config = dict(
    dataset='songs of 200 made-up bird species, synthesised, often over outdoor noise',
    train_examples=39062,
    norm='layernorm',
    width=160,
    grad_clip=3.0,
    adaptive_grad_clip=0.1,
)
Rows from block 10 of a small sound classifier, named by matrix and row number. Rows with one number belong to one neuron. Each number is 50 + 15 x the weight over its row's rms, rounded and kept within 0 to 99. All counts start at 0.
After each neuron's rows are labels from the 100 clips, of 14976, where the neuron reaches its highest value: "lies over" is the class under the peak. Only what is clearly more common there than usual is listed. The data: songs of 200 made-up bird species, synthesised, often over outdoor noise.
# fc1: second MLP up (model.blocks.10.mlp.fc1.weight, 960x160), inputs 0-159
# fc2: second MLP down (model.blocks.10.mlp.fc2.weight, 160x960, transposed), outputs 0-159

fc1.86:47 50 67 45 49 54 42 49 34 57 59 37 71 40 76 15 49 49 75 77 49 46 32 53 59 95 48 58 55 34 58 15 73 31 53 70 36 46 82 20 66 41 49 47 55 41 65 45 55 24 38 35 42 55 76 57 40 35 25 59 66 54 77 53 45 30 45 27 71 65 69 45 67 53 39 22 61 60 75 80 70 47 62 55 52 64 36 49 62 28 47 49 67 57 24 67 41 53 54 47 60 34 28 52 39 33 61 29 58 48 73 56 53 51 46 60 50 17 22 48 42 40 64 40 55 45 59 61 55 68 60 42 52 75 51 55 69 44 58 57 26 46 65 63 25 37 43 29 72 61 37 60 59 45 45 76 63 48 43 41
fc2.86:57 48 44 47 41 43 55 55 64 60 45 68 46 63 54 69 47 60 69 41 63 65 47 37 43 44 26 30 87 66 54 45 51 42 28 82 38 47 68 70 34 59 75 24 59 52 64 30 25 30 30 56 52 44 36 38 70 32 51 29 49 34 53 57 62 59 59 64 42 81 54 53 53 41 65 68 49 48 33 92 36 40 27 36 56 40 44 52 54 49 39 63 39 29 41 41 80 52 60 20 33 29 45 42 28 54 80 73 55 56 21 72 41 41 73 19 52 49 54 71 46 36 42 63 65 65 50 36 32 32 48 56 33 49 46 34 28 57 48 45 49 59 47 65 92 48 34 39 34 49 47 34 27 40 72 55 31 59 71 60
lies over: harsh note

fc1.170:53 62 45 38 46 42 43 76 48 47 48 52 50 67 35 51 49 49 63 66 52 56 50 37 62 24 55 76 37 67 55 07 54 44 22 71 55 73 63 39 41 41 45 53 35 61 32 34 45 69 42 51 25 41 51 61 56 34 62 43 35 53 36 55 94 71 43 28 49 29 43 37 46 34 53 17 40 24 53 55 66 71 75 53 58 59 32 66 73 07 54 73 26 22 73 27 42 30 62 57 44 49 53 55 56 54 51 48 77 62 43 36 45 53 36 55 57 44 47 47 67 54 68 31 47 62 30 61 51 25 61 41 61 42 21 53 67 44 50 58 11 44 51 27 44 50 74 54 30 57 66 83 42 64 61 50 60 43 49 47
fc2.170:42 48 63 52 42 69 80 48 36 57 44 66 67 34 68 47 34 37 84 53 61 39 70 72 40 50 43 44 42 53 22 58 82 75 24 17 33 48 45 44 62 60 55 39 56 52 44 57 74 50 64 70 45 71 54 55 49 73 63 59 66 57 66 47 31 41 26 59 58 67 68 41 45 56 45 57 46 55 80 94 51 42 47 48 41 38 83 63 36 61 53 53 64 19 15 70 86 47 66 28 76 32 48 36 38 38 30 71 44 41 35 66 51 54 41 57 63 44 30 63 49 58 51 63 58 57 63 45 67 85 58 68 34 37 53 61 40 46 32 55 46 65 51 64 63 72 41 50 55 34 34 40 58 46 42 55 53 67 76 55
lies over: dip

fc1.752:65 65 45 54 59 60 50 51 83 74 59 56 59 61 74 52 83 65 24 45 59 65 44 49 21 66 46 60 70 65 46 51 48 56 52 36 46 68 61 41 51 41 12 55 68 49 28 59 19 56 40 36 80 55 52 41 31 61 30 53 69 30 50 30 71 50 19 68 64 43 37 58 55 61 51 65 59 18 43 45 51 33 54 81 22 27 68 57 47 44 82 71 47 48 18 50 54 55 26 56 38 23 65 47 25 71 58 32 58 74 48 47 23 26 50 63 67 33 40 44 21 67 54 43 61 38 61 44 37 43 66 72 37 48 55 31 54 62 60 33 38 59 47 45 48 61 40 37 45 37 50 43 50 40 57 32 45 66 35 53
fc2.752:53 56 10 25 19 45 51 61 47 47 28 35 60 67 42 33 39 43 28 56 41 32 30 33 57 60 66 46 62 65 38 49 53 56 38 48 71 58 65 38 19 39 44 60 57 21 56 39 53 54 62 40 27 50 31 35 45 56 52 34 51 44 50 80 78 44 55 41 33 51 40 19 58 41 56 26 51 47 53 77 70 52 32 44 88 63 51 73 41 32 22 35 62 45 50 57 34 60 32 47 51 34 59 30 58 51 69 66 34 71 38 55 63 69 46 56 60 68 62 67 46 52 53 55 34 34 51 20 77 60 11 38 30 25 39 74 31 34 54 75 40 55 57 75 39 35 48 66 55 46 34 41 32 61 55 60 41 45 65 48
lies over: harsh note

fc1.508:37 85 52 31 29 44 59 66 12 34 58 54 59 46 29 52 56 47 43 70 66 55 59 43 55 13 61 55 42 42 52 45 63 37 66 71 25 35 55 24 60 46 74 37 43 16 30 39 58 63 54 42 59 39 60 59 50 48 27 36 64 62 23 62 37 58 48 47 59 57 48 60 26 72 73 32 36 59 50 37 51 46 31 55 25 60 31 69 40 53 66 35 55 33 47 47 81 62 12 49 62 50 63 80 54 27 73 53 48 43 53 58 59 71 42 81 50 61 25 52 48 50 56 60 64 55 48 41 59 30 85 62 24 30 42 38 42 35 48 60 44 33 41 50 38 64 65 84 46 52 43 65 58 59 46 44 28 71 65 37
fc2.508:43 53 43 62 39 45 32 44 46 91 70 43 55 35 58 22 56 52 80 31 54 45 60 36 56 51 61 21 41 50 49 39 38 49 16 55 57 79 58 53 67 49 51 52 49 36 46 66 68 69 45 53 21 62 45 42 60 47 20 55 37 67 44 80 72 47 35 41 32 44 50 72 22 62 48 54 25 74 48 70 28 55 42 48 46 73 21 37 78 34 49 42 47 42 62 72 50 47 40 28 55 61 20 39 75 84 68 34 42 49 67 60 53 32 70 30 54 45 49 25 56 44 32 54 71 48 62 48 65 47 38 63 50 58 39 69 65 31 56 78 53 62 33 48 54 83 41 39 68 65 56 55 46 75 72 55 65 42 62 49
lies over: dip

fc1.23:64 48 17 37 56 37 68 62 49 31 69 55 50 68 37 35 76 82 68 89 58 60 34 27 64 75 59 33 60 30 44 71 54 66 42 29 48 52 63 43 45 71 60 50 46 44 43 50 61 38 51 49 26 56 41 53 52 45 30 59 58 53 31 45 71 39 50 62 55 61 57 45 46 58 31 54 36 56 49 55 14 37 56 52 51 30 73 48 69 58 30 33 31 72 46 66 54 61 43 42 92 41 67 53 40 52 52 43 30 57 49 59 46 66 71 64 50 62 52 65 50 55 58 49 58 72 55 63 60 58 73 80 39 73 25 75 57 21 49 54 42 47 44 61 25 59 51 30 19 55 25 26 34 79 39 62 26 45 60 25
fc2.23:37 32 47 48 60 65 32 47 59 52 47 39 57 58 65 71 46 47 20 33 37 33 39 48 32 61 39 66 62 47 19 54 76 27 26 35 48 85 91 23 49 72 39 52 44 27 79 40 51 52 40 55 44 56 49 86 48 55 47 25 39 89 42 49 70 68 54 53 64 60 24 51 24 14 65 44 31 52 66 59 58 41 39 18 50 67 42 43 44 32 63 59 16 32 35 43 46 48 59 73 28 68 60 51 52 57 56 33 37 57 62 51 59 47 14 48 61 65 37 34 41 54 43 45 32 41 59 51 74 22 56 60 35 44 47 77 57 37 46 51 53 43 56 50 45 62 28 47 48 32 44 62 44 49 39 63 57 51 43 37
lies over: downsweep

fc1.551:79 45 60 70 67 41 24 38 42 42 38 31 52 38 65 48 46 27 61 59 47 44 60 61 40 87 38 48 53 82 37 79 43 69 37 53 50 30 37 47 82 41 43 50 64 68 63 51 51 58 31 50 58 39 41 48 50 26 56 63 43 39 52 64 59 62 50 61 68 97 37 43 34 42 35 54 30 60 42 19 57 62 53 58 42 45 64 42 34 51 61 54 44 59 48 56 45 53 12 08 33 50 27 88 68 85 54 32 52 52 65 52 72 39 37 60 23 41 53 67 53 61 40 60 39 33 59 53 29 27 77 48 32 47 68 35 66 25 45 38 36 50 49 66 31 66 39 34 48 63 53 57 53 66 54 37 64 60 55 48
fc2.551:37 50 61 57 66 57 56 30 44 34 64 28 73 45 45 80 44 82 62 57 73 60 66 66 41 28 48 37 32 47 51 52 27 59 58 41 66 55 41 61 19 55 55 40 43 61 45 32 51 39 48 40 49 60 39 74 48 72 52 28 73 25 37 79 62 38 55 31 37 40 72 45 75 39 43 48 73 50 58 48 42 73 41 71 45 48 57 58 56 62 62 75 54 55 47 67 59 61 45 39 79 31 37 43 57 31 37 17 64 60 61 87 60 28 48 73 54 51 46 26 24 65 31 58 34 47 54 48 44 42 59 29 48 46 48 81 44 41 79 70 61 66 68 35 71 32 27 35 23 55 51 54 26 53 56 60 57 23 54 73
lies over: harsh note

fc1.600:74 63 40 52 31 67 37 47 40 71 37 36 40 61 55 40 54 56 85 32 54 60 68 46 53 51 65 62 49 71 26 65 46 38 54 59 49 60 50 47 61 35 42 38 27 36 47 37 28 67 32 53 62 14 37 49 56 55 56 49 44 78 54 65 68 47 29 28 54 52 45 41 37 77 38 33 41 69 60 28 59 51 56 60 51 64 60 59 32 44 64 29 31 24 54 46 42 53 85 45 37 45 67 41 46 71 17 61 37 57 37 57 16 70 52 39 58 35 37 78 22 22 57 41 25 60 41 53 28 62 35 41 51 43 68 68 65 34 58 69 57 50 59 38 63 53 63 32 78 39 30 12 27 50 61 62 45 53 55 23
fc2.600:51 68 54 45 45 39 46 66 62 51 39 50 28 34 65 31 41 46 34 60 55 70 36 57 16 61 86 39 30 61 63 49 32 44 42 58 43 35 32 50 64 52 51 48 55 34 55 04 54 43 62 38 58 71 58 56 63 60 67 57 46 53 27 35 36 27 70 69 58 59 32 41 77 57 57 70 65 29 72 42 31 37 41 39 49 40 38 49 32 16 53 32 31 55 45 20 66 34 38 54 67 64 43 45 52 52 46 17 55 32 62 45 43 50 37 34 15 51 30 35 29 84 45 54 38 22 29 34 61 57 67 28 56 49 50 53 53 44 58 48 64 78 43 47 37 48 40 28 29 54 50 46 52 57 35 58 61 84 20 58
lies over: upsweep

fc1.577:44 91 56 52 58 74 60 49 60 46 50 18 71 49 66 52 41 27 66 35 41 73 56 33 61 31 31 47 38 60 44 56 55 62 45 51 59 53 67 52 69 60 66 41 68 11 44 65 54 45 28 66 59 30 64 53 43 47 61 25 40 54 35 54 60 67 32 64 61 45 48 65 61 54 80 72 40 46 55 66 73 46 62 62 52 73 67 32 19 35 60 52 49 67 50 45 73 23 47 53 53 59 38 69 08 52 47 31 45 47 59 53 48 57 27 38 62 34 09 37 66 35 45 60 68 58 52 49 63 52 63 74 67 30 66 32 44 12 69 35 39 25 56 43 51 50 63 48 69 50 63 69 59 42 43 52 74 68 63 43
fc2.577:41 32 58 64 60 50 67 18 47 54 73 62 42 53 46 71 57 38 51 77 57 61 37 83 46 64 55 64 64 40 59 17 30 46 42 64 50 69 20 44 45 47 30 34 66 41 54 64 68 44 65 25 30 42 48 69 54 42 33 19 71 51 55 81 73 55 58 69 51 37 43 51 33 49 31 29 49 68 57 59 17 48 48 83 54 58 69 60 60 52 73 42 32 29 70 61 57 40 56 53 56 68 33 58 46 44 53 42 42 51 80 64 58 41 82 67 55 79 44 48 57 49 66 36 60 68 48 53 38 35 75 43 81 59 47 43 33 37 38 60 55 33 46 76 29 41 44 42 38 60 77 41 22 66 58 37 60 55 33 33
lies over: downsweep

fc1.153:51 40 38 39 61 61 68 52 54 59 40 68 73 66 87 78 19 43 43 89 58 48 33 47 52 47 46 33 60 57 48 37 52 81 36 47 57 77 40 58 43 69 35 70 55 51 37 70 56 50 43 54 73 38 45 50 23 27 67 15 53 38 51 48 41 67 45 44 69 57 46 53 66 53 49 71 49 38 36 64 36 65 59 29 36 51 56 45 53 61 34 37 41 33 48 84 54 32 42 55 30 54 58 91 31 36 43 34 47 12 68 41 41 42 47 68 30 53 43 45 42 34 43 80 51 48 56 54 38 45 74 66 18 32 58 41 23 60 34 64 60 70 41 60 41 66 61 50 45 42 58 52 75 37 38 59 32 19 58 34
fc2.153:52 78 37 34 43 43 58 45 55 30 35 10 69 42 52 46 45 30 20 24 41 48 77 49 66 33 73 51 31 46 19 73 63 36 57 63 36 36 42 70 35 71 26 63 54 66 28 75 50 69 57 40 53 59 55 57 61 64 69 20 40 46 51 45 55 56 45 64 36 65 71 51 36 45 56 30 84 32 68 57 68 68 64 52 39 65 75 34 44 26 46 50 54 17 52 44 40 41 33 48 62 33 50 38 34 78 51 53 65 51 53 25 58 46 45 45 28 23 56 61 72 57 28 55 53 23 49 46 24 44 45 45 33 50 53 50 57 43 57 42 19 40 64 32 75 37 42 53 33 67 26 62 56 60 53 58 73 57 40 64
lies over: dip

fc1.349:55 27 39 61 58 50 51 61 46 50 67 39 52 51 80 51 39 44 38 69 68 55 57 88 63 67 84 37 22 65 43 37 44 40 57 61 21 54 51 24 59 48 55 32 30 22 58 52 45 56 43 33 50 40 36 40 48 64 78 57 83 49 36 51 46 26 25 19 51 60 43 58 84 59 32 27 49 74 64 49 21 42 56 58 52 46 37 38 59 53 84 67 49 46 34 33 57 58 42 64 67 54 85 52 41 40 33 45 71 51 51 42 71 77 47 39 50 59 42 50 49 57 59 61 38 70 47 23 75 39 58 43 55 40 54 45 56 50 43 56 48 40 47 24 42 44 62 41 38 31 26 21 31 65 29 46 72 13 50 49
fc2.349:65 28 42 72 71 56 49 34 53 66 46 56 54 67 25 49 59 55 52 26 18 54 60 52 18 89 38 19 86 51 55 52 43 68 48 50 69 40 74 75 52 70 53 34 53 65 36 10 56 77 82 66 49 49 39 59 65 52 57 24 40 49 46 60 55 67 74 76 62 52 59 40 45 49 59 45 46 27 50 59 79 31 39 36 78 64 70 50 48 49 46 37 52 45 27 29 41 53 73 62 24 54 33 53 48 41 53 41 31 19 57 47 46 25 66 62 31 66 47 10 65 43 59 35 50 40 61 45 42 68 48 54 56 48 63 68 66 68 44 62 39 46 50 50 54 44 53 49 55 50 31 28 33 32 53 65 47 59 43 54
lies over: downsweep

fc1.276:45 35 42 41 36 52 38 37 61 56 49 54 30 44 51 61 37 43 35 73 84 40 49 69 46 64 62 54 69 48 48 51 49 46 39 36 32 25 68 54 66 72 57 66 39 55 54 69 61 37 57 62 62 52 48 64 49 52 47 44 53 51 63 39 38 37 19 55 43 88 45 58 52 55 58 44 50 32 41 49 36 79 68 25 35 55 51 30 28 36 61 34 31 37 61 38 38 50 58 76 48 79 49 73 27 45 23 48 59 16 56 49 50 07 53 65 80 34 20 68 60 58 52 46 30 45 74 33 39 55 71 67 34 22 57 56 59 47 55 49 45 66 49 63 43 30 15 43 55 12 45 41 67 39 50 60 24 37 36 28
fc2.276:40 34 44 50 63 76 52 60 36 45 23 18 51 48 44 35 58 44 64 24 33 72 68 32 46 61 40 51 39 48 52 44 49 53 74 27 39 65 46 27 26 66 25 26 36 44 56 62 47 67 44 25 60 49 40 46 19 66 30 40 60 69 58 58 58 83 71 69 50 34 55 41 32 64 36 71 86 43 59 56 71 80 60 45 47 39 66 28 63 58 47 48 66 39 38 66 57 67 39 43 41 05 44 47 47 55 49 40 48 40 41 37 60 64 60 58 49 38 61 44 39 48 48 61 88 23 49 53 60 58 35 53 55 42 36 48 37 32 43 24 34 33 38 48 86 53 71 67 34 50 55 37 53 71 56 54 49 69 21 36
lies over: harsh note

fc1.174:53 46 32 48 09 58 60 40 36 72 57 41 74 70 52 88 77 54 37 55 53 56 66 19 58 66 45 70 48 39 35 36 64 46 45 72 63 33 26 32 69 41 29 48 41 63 60 21 58 52 28 43 35 39 64 75 49 38 45 74 44 56 54 40 39 47 49 58 59 73 31 26 33 44 74 52 29 58 29 42 63 41 15 67 67 51 76 36 22 41 57 56 37 71 40 59 45 53 53 50 56 58 11 45 58 75 37 38 63 49 37 41 76 39 64 58 79 86 42 67 68 43 55 56 39 85 51 61 58 49 56 44 46 50 44 37 45 58 53 49 47 51 49 59 70 38 59 57 47 67 41 56 50 26 55 63 74 53 47 32
fc2.174:25 64 42 70 73 53 32 83 62 34 52 34 50 29 55 27 35 73 83 60 51 30 38 71 45 49 70 61 18 59 70 41 23 46 39 36 38 56 43 59 25 64 50 72 51 71 66 48 47 54 68 66 64 54 38 58 54 52 23 38 51 51 55 70 63 49 61 36 50 42 57 58 47 61 33 61 60 40 64 75 53 65 75 64 40 58 46 37 57 40 60 65 62 36 51 55 56 47 27 43 60 24 75 72 27 25 31 55 33 38 47 55 77 63 53 29 37 22 37 41 45 30 58 31 65 43 60 30 64 40 39 31 42 89 52 52 42 49 30 34 53 48 55 44 57 33 44 38 52 43 73 66 37 28 50 46 30 27 40 18
lies over: upsweep

fc1.638:52 66 43 33 70 68 50 34 49 44 52 56 49 66 25 50 36 55 74 55 54 45 76 57 35 47 52 55 61 75 71 21 56 50 46 64 53 44 81 53 58 49 38 38 22 56 64 46 32 78 44 78 35 56 44 72 34 48 47 27 59 50 57 43 63 54 33 46 64 86 33 82 55 36 47 47 44 34 55 84 43 80 57 57 44 48 53 37 38 55 45 55 27 40 30 89 40 47 61 53 73 52 48 55 64 48 65 60 46 55 37 49 64 69 45 28 56 83 29 54 45 43 81 38 40 47 63 66 39 41 79 23 62 47 68 37 51 70 50 47 05 36 39 56 46 29 28 33 47 50 41 50 46 66 45 41 37 73 62 76
fc2.638:63 58 35 46 46 35 56 60 37 37 28 41 47 67 66 44 67 31 72 43 53 63 30 69 68 65 49 56 55 33 62 42 39 39 49 59 68 59 49 53 36 35 30 45 79 37 58 46 53 27 64 47 25 73 51 75 57 32 44 34 37 59 74 57 44 58 38 70 52 58 47 14 46 73 53 61 38 82 45 49 53 41 38 38 23 42 45 55 50 24 49 42 58 63 32 41 28 48 50 61 36 75 57 72 69 59 46 56 89 28 60 70 68 62 36 51 48 63 57 60 59 71 42 37 80 58 46 51 47 40 29 58 59 45 48 38 45 46 65 50 42 65 68 56 00 45 43 51 41 41 72 13 70 19 58 64 52 22 72 62
lies over: buzz

fc1.765:68 63 35 64 93 48 56 45 68 29 68 51 50 37 37 60 56 71 62 39 49 44 42 82 50 70 40 56 52 64 17 20 43 43 40 58 37 32 61 56 56 72 84 59 26 68 49 82 53 43 62 64 91 29 55 60 39 71 61 63 48 68 26 54 61 56 52 35 61 42 65 43 52 54 46 31 47 44 62 50 50 30 70 59 59 59 65 57 59 48 60 65 55 45 25 57 63 45 55 41 43 67 36 61 50 46 63 69 60 46 69 70 39 36 32 55 35 39 74 59 62 54 76 40 57 59 23 70 57 73 76 45 86 51 65 34 56 22 62 51 49 52 61 57 34 65 59 66 50 49 26 54 52 08 40 45 69 60 43 42
fc2.765:60 31 45 49 11 68 53 41 63 61 43 75 79 62 83 37 54 51 39 76 49 44 45 46 23 24 46 38 44 85 66 37 29 52 35 52 54 53 47 29 54 49 69 27 48 42 46 31 60 46 43 37 46 33 42 58 61 61 71 39 42 32 67 38 40 65 46 59 64 57 32 56 56 23 55 27 51 32 44 54 64 92 70 59 51 64 52 61 20 42 31 21 36 39 44 74 52 42 59 50 46 47 63 55 65 46 31 46 23 76 46 46 43 68 57 40 60 73 55 59 38 73 33 43 55 63 51 43 52 40 39 51 53 35 79 71 37 61 41 44 43 70 40 40 54 29 18 45 65 47 50 62 37 78 15 50 24 47 32 40
lies over: upsweep

fc1.624:34 56 31 20 78 56 38 59 28 49 37 47 45 43 51 35 81 54 62 50 62 69 56 58 37 92 70 61 41 60 47 62 52 42 39 76 69 61 76 79 70 75 19 48 54 57 33 41 57 39 67 58 46 37 63 54 63 40 66 47 53 65 32 45 20 38 66 26 37 53 45 49 57 62 43 47 40 47 42 81 41 41 65 64 59 33 29 50 30 57 49 54 53 34 49 57 32 54 35 44 78 50 47 67 69 58 71 60 53 60 62 47 16 52 24 48 29 51 33 60 35 39 60 41 64 46 62 48 60 37 51 53 40 23 48 70 38 54 32 28 48 45 78 71 57 46 39 59 66 32 40 70 58 33 25 53 03 65 54 47
fc2.624:43 27 43 59 33 66 73 40 62 59 35 68 70 34 58 69 37 66 38 58 42 57 36 64 69 55 60 68 71 41 43 42 41 58 37 52 63 42 29 33 51 45 64 26 64 76 56 59 62 49 11 87 56 52 44 54 58 32 61 38 51 41 39 40 70 20 41 87 45 79 39 66 28 31 57 64 58 89 34 41 65 57 62 64 32 36 67 25 45 39 56 54 50 58 76 39 66 74 43 36 48 64 77 32 46 55 64 51 58 51 85 40 47 52 66 66 57 58 39 64 56 44 35 84 61 62 43 68 40 77 58 42 30 49 67 50 60 52 49 60 46 57 69 50 53 50 56 61 69 50 40 67 67 47 56 67 73 82 51 63
lies over: upsweep

fc1.388:31 45 68 51 79 59 75 39 62 22 50 47 42 36 50 67 29 30 39 67 34 52 60 42 72 52 31 67 50 79 70 41 49 55 46 46 62 70 63 37 69 25 31 48 14 37 61 77 64 60 56 59 27 65 67 55 39 64 62 41 37 56 50 60 54 55 26 46 32 54 48 59 40 38 84 47 31 27 68 73 53 60 62 53 57 64 60 74 67 51 60 60 47 49 58 48 61 67 57 66 42 69 40 89 73 31 68 46 36 39 89 20 43 37 38 36 20 63 69 56 53 32 60 70 78 51 31 35 68 56 37 74 67 34 45 50 57 53 61 45 44 66 41 37 58 43 32 42 37 36 35 40 46 49 39 57 32 47 46 55
fc2.388:47 42 30 52 47 46 49 20 63 40 63 56 75 55 55 71 59 78 66 66 31 30 51 49 33 64 72 63 51 31 39 63 35 48 48 45 88 28 52 39 45 75 58 45 48 36 52 30 56 67 58 62 59 16 49 18 34 21 34 45 38 56 71 65 27 51 50 48 49 39 36 58 65 36 32 55 57 51 45 14 67 78 18 49 69 51 53 44 71 48 21 42 50 55 36 65 42 41 54 46 26 49 47 47 66 25 35 34 47 36 42 77 64 47 47 73 58 64 26 43 66 57 58 29 64 66 75 43 67 70 69 50 44 49 42 61 38 60 34 60 47 36 56 46 47 23 62 59 60 47 76 82 45 41 27 52 54 61 73 34
lies over: dip

fc1.348:75 45 45 67 11 70 63 56 31 45 31 46 70 69 30 52 43 46 47 73 65 64 53 45 69 78 45 47 51 36 33 39 62 52 53 47 41 42 26 45 47 51 75 63 54 39 58 53 37 36 34 46 63 39 26 24 41 31 71 32 59 44 39 80 87 54 35 43 63 60 44 58 48 38 38 70 45 81 61 39 51 30 48 58 53 28 27 69 64 47 28 53 23 40 39 67 45 33 57 60 21 15 34 52 58 34 69 33 39 68 47 79 30 56 50 35 52 50 40 45 55 58 73 55 45 62 56 46 56 37 47 65 65 41 49 17 84 43 49 59 67 44 40 73 39 45 36 42 38 52 24 69 73 45 46 54 60 74 65 61
fc2.348:67 51 91 61 66 42 47 70 68 58 44 44 41 40 50 50 46 75 46 58 40 57 52 54 26 20 36 63 62 46 37 60 39 10 47 14 52 62 54 21 44 37 41 36 40 73 66 61 35 37 43 63 61 51 49 30 61 53 34 65 42 41 62 48 55 24 85 36 51 65 26 45 51 40 45 54 46 43 80 45 58 69 79 42 28 23 53 50 54 18 43 54 30 46 55 54 19 46 25 34 59 47 65 52 45 52 36 58 56 23 59 42 79 60 51 45 55 29 26 46 46 49 61 57 29 53 43 56 57 38 29 63 52 58 61 52 49 42 46 23 38 50 43 61 59 98 59 52 70 77 47 58 51 65 21 50 45 41 23 52
lies over: upsweep

fc1.236:79 50 42 42 77 22 75 46 58 39 60 49 52 77 47 64 67 40 54 29 65 45 24 67 63 68 54 56 28 61 48 21 67 46 65 46 47 48 28 39 81 63 56 49 35 55 74 35 71 62 79 57 66 74 51 64 27 52 50 52 57 76 46 82 64 68 51 48 57 70 25 53 60 44 69 40 24 22 53 62 45 72 57 61 40 55 57 54 52 39 55 51 22 36 30 58 34 53 33 60 35 61 75 66 20 54 53 49 56 48 84 69 68 51 61 60 48 72 25 63 46 67 43 55 42 57 44 57 41 22 31 44 57 69 50 33 55 57 23 63 28 68 50 31 37 57 48 49 41 59 72 45 51 58 35 51 53 55 77 65
fc2.236:51 66 53 57 77 55 45 66 49 80 35 34 79 55 80 56 44 66 47 34 49 63 59 45 34 79 27 73 54 49 48 70 80 48 72 41 47 49 60 43 42 29 29 45 47 48 42 75 63 73 49 74 53 39 40 82 41 64 46 50 43 61 43 41 27 61 47 56 63 56 56 35 37 57 54 32 40 65 40 67 66 69 38 35 41 35 73 31 29 18 39 22 72 26 63 72 49 66 41 67 70 61 74 58 38 36 42 35 46 56 56 49 49 42 39 46 72 61 48 42 35 26 60 43 23 50 64 62 56 45 41 43 38 50 45 39 42 78 51 46 20 57 43 55 27 61 38 53 16 38 25 32 52 30 68 46 26 58 34 70
lies over: dip

fc1.615:45 33 41 58 64 54 15 71 62 60 52 54 38 29 68 43 58 48 54 61 55 43 45 23 45 47 37 53 33 34 79 57 46 61 88 41 78 66 38 58 43 67 34 71 55 74 56 49 56 48 25 88 51 37 63 69 55 52 69 72 53 41 68 84 47 66 36 59 33 49 60 40 52 43 80 45 59 77 26 52 48 62 73 27 52 36 65 47 69 47 39 31 53 63 32 64 53 56 59 43 46 44 51 41 54 54 76 61 80 41 62 49 55 31 45 66 38 52 39 77 35 44 52 00 58 26 43 41 52 52 70 65 65 47 66 45 52 58 74 33 33 68 36 57 56 81 34 49 24 41 57 44 48 57 57 54 50 34 39 56
fc2.615:37 43 16 66 40 49 43 49 50 69 56 43 36 50 32 58 50 59 62 50 37 33 28 52 33 65 57 57 34 54 57 39 45 27 29 58 42 23 56 42 53 37 52 38 42 26 69 54 46 28 73 13 63 53 45 32 45 39 89 46 46 34 33 34 30 33 25 42 45 51 40 17 39 19 44 57 41 29 33 45 47 42 24 82 58 47 43 50 43 36 57 40 46 46 55 39 56 60 52 59 39 47 32 57 62 58 35 47 26 27 45 14 23 29 63 42 51 60 35 51 45 72 66 32 45 46 67 41 40 45 38 32 46 77 77 73 66 47 31 18 46 31 76 44 73 37 51 60 58 71 61 50 28 38 29 43 40 58 55 41
lies over: buzz

fc1.214:57 58 79 60 30 33 46 42 59 91 59 57 58 32 67 58 56 31 30 33 66 61 70 53 31 57 65 57 49 35 30 62 63 59 52 58 58 59 17 20 47 12 34 53 48 44 52 35 28 65 54 47 34 72 58 65 68 35 70 50 80 47 52 21 47 45 47 21 60 30 61 72 57 29 62 69 51 60 49 41 44 33 61 28 28 39 57 32 14 51 38 54 56 53 02 53 49 29 52 40 54 53 31 35 61 54 44 55 65 64 62 61 54 44 64 57 63 62 59 81 35 49 38 49 33 57 66 67 75 28 54 45 56 56 60 75 40 67 57 50 58 64 56 48 37 50 69 69 71 48 54 66 33 67 64 54 64 56 39 55
fc2.214:27 59 35 42 42 46 50 55 55 46 43 59 47 44 22 49 11 66 48 53 33 35 72 49 28 61 66 51 43 56 15 48 36 82 53 27 58 75 70 40 59 30 61 63 48 48 41 26 50 70 58 56 60 16 35 46 29 68 65 82 50 40 53 72 59 66 37 50 65 72 55 61 40 62 42 57 49 47 48 33 40 25 47 40 78 29 71 44 65 18 71 39 46 64 61 47 39 36 56 52 47 36 37 56 41 46 30 24 48 55 33 59 48 45 33 84 45 29 45 41 58 48 51 45 56 32 45 67 55 57 39 44 36 45 40 56 43 60 31 51 41 53 45 33 73 83 91 40 43 51 64 68 63 50 61 96 45 38 51 37
lies over: upsweep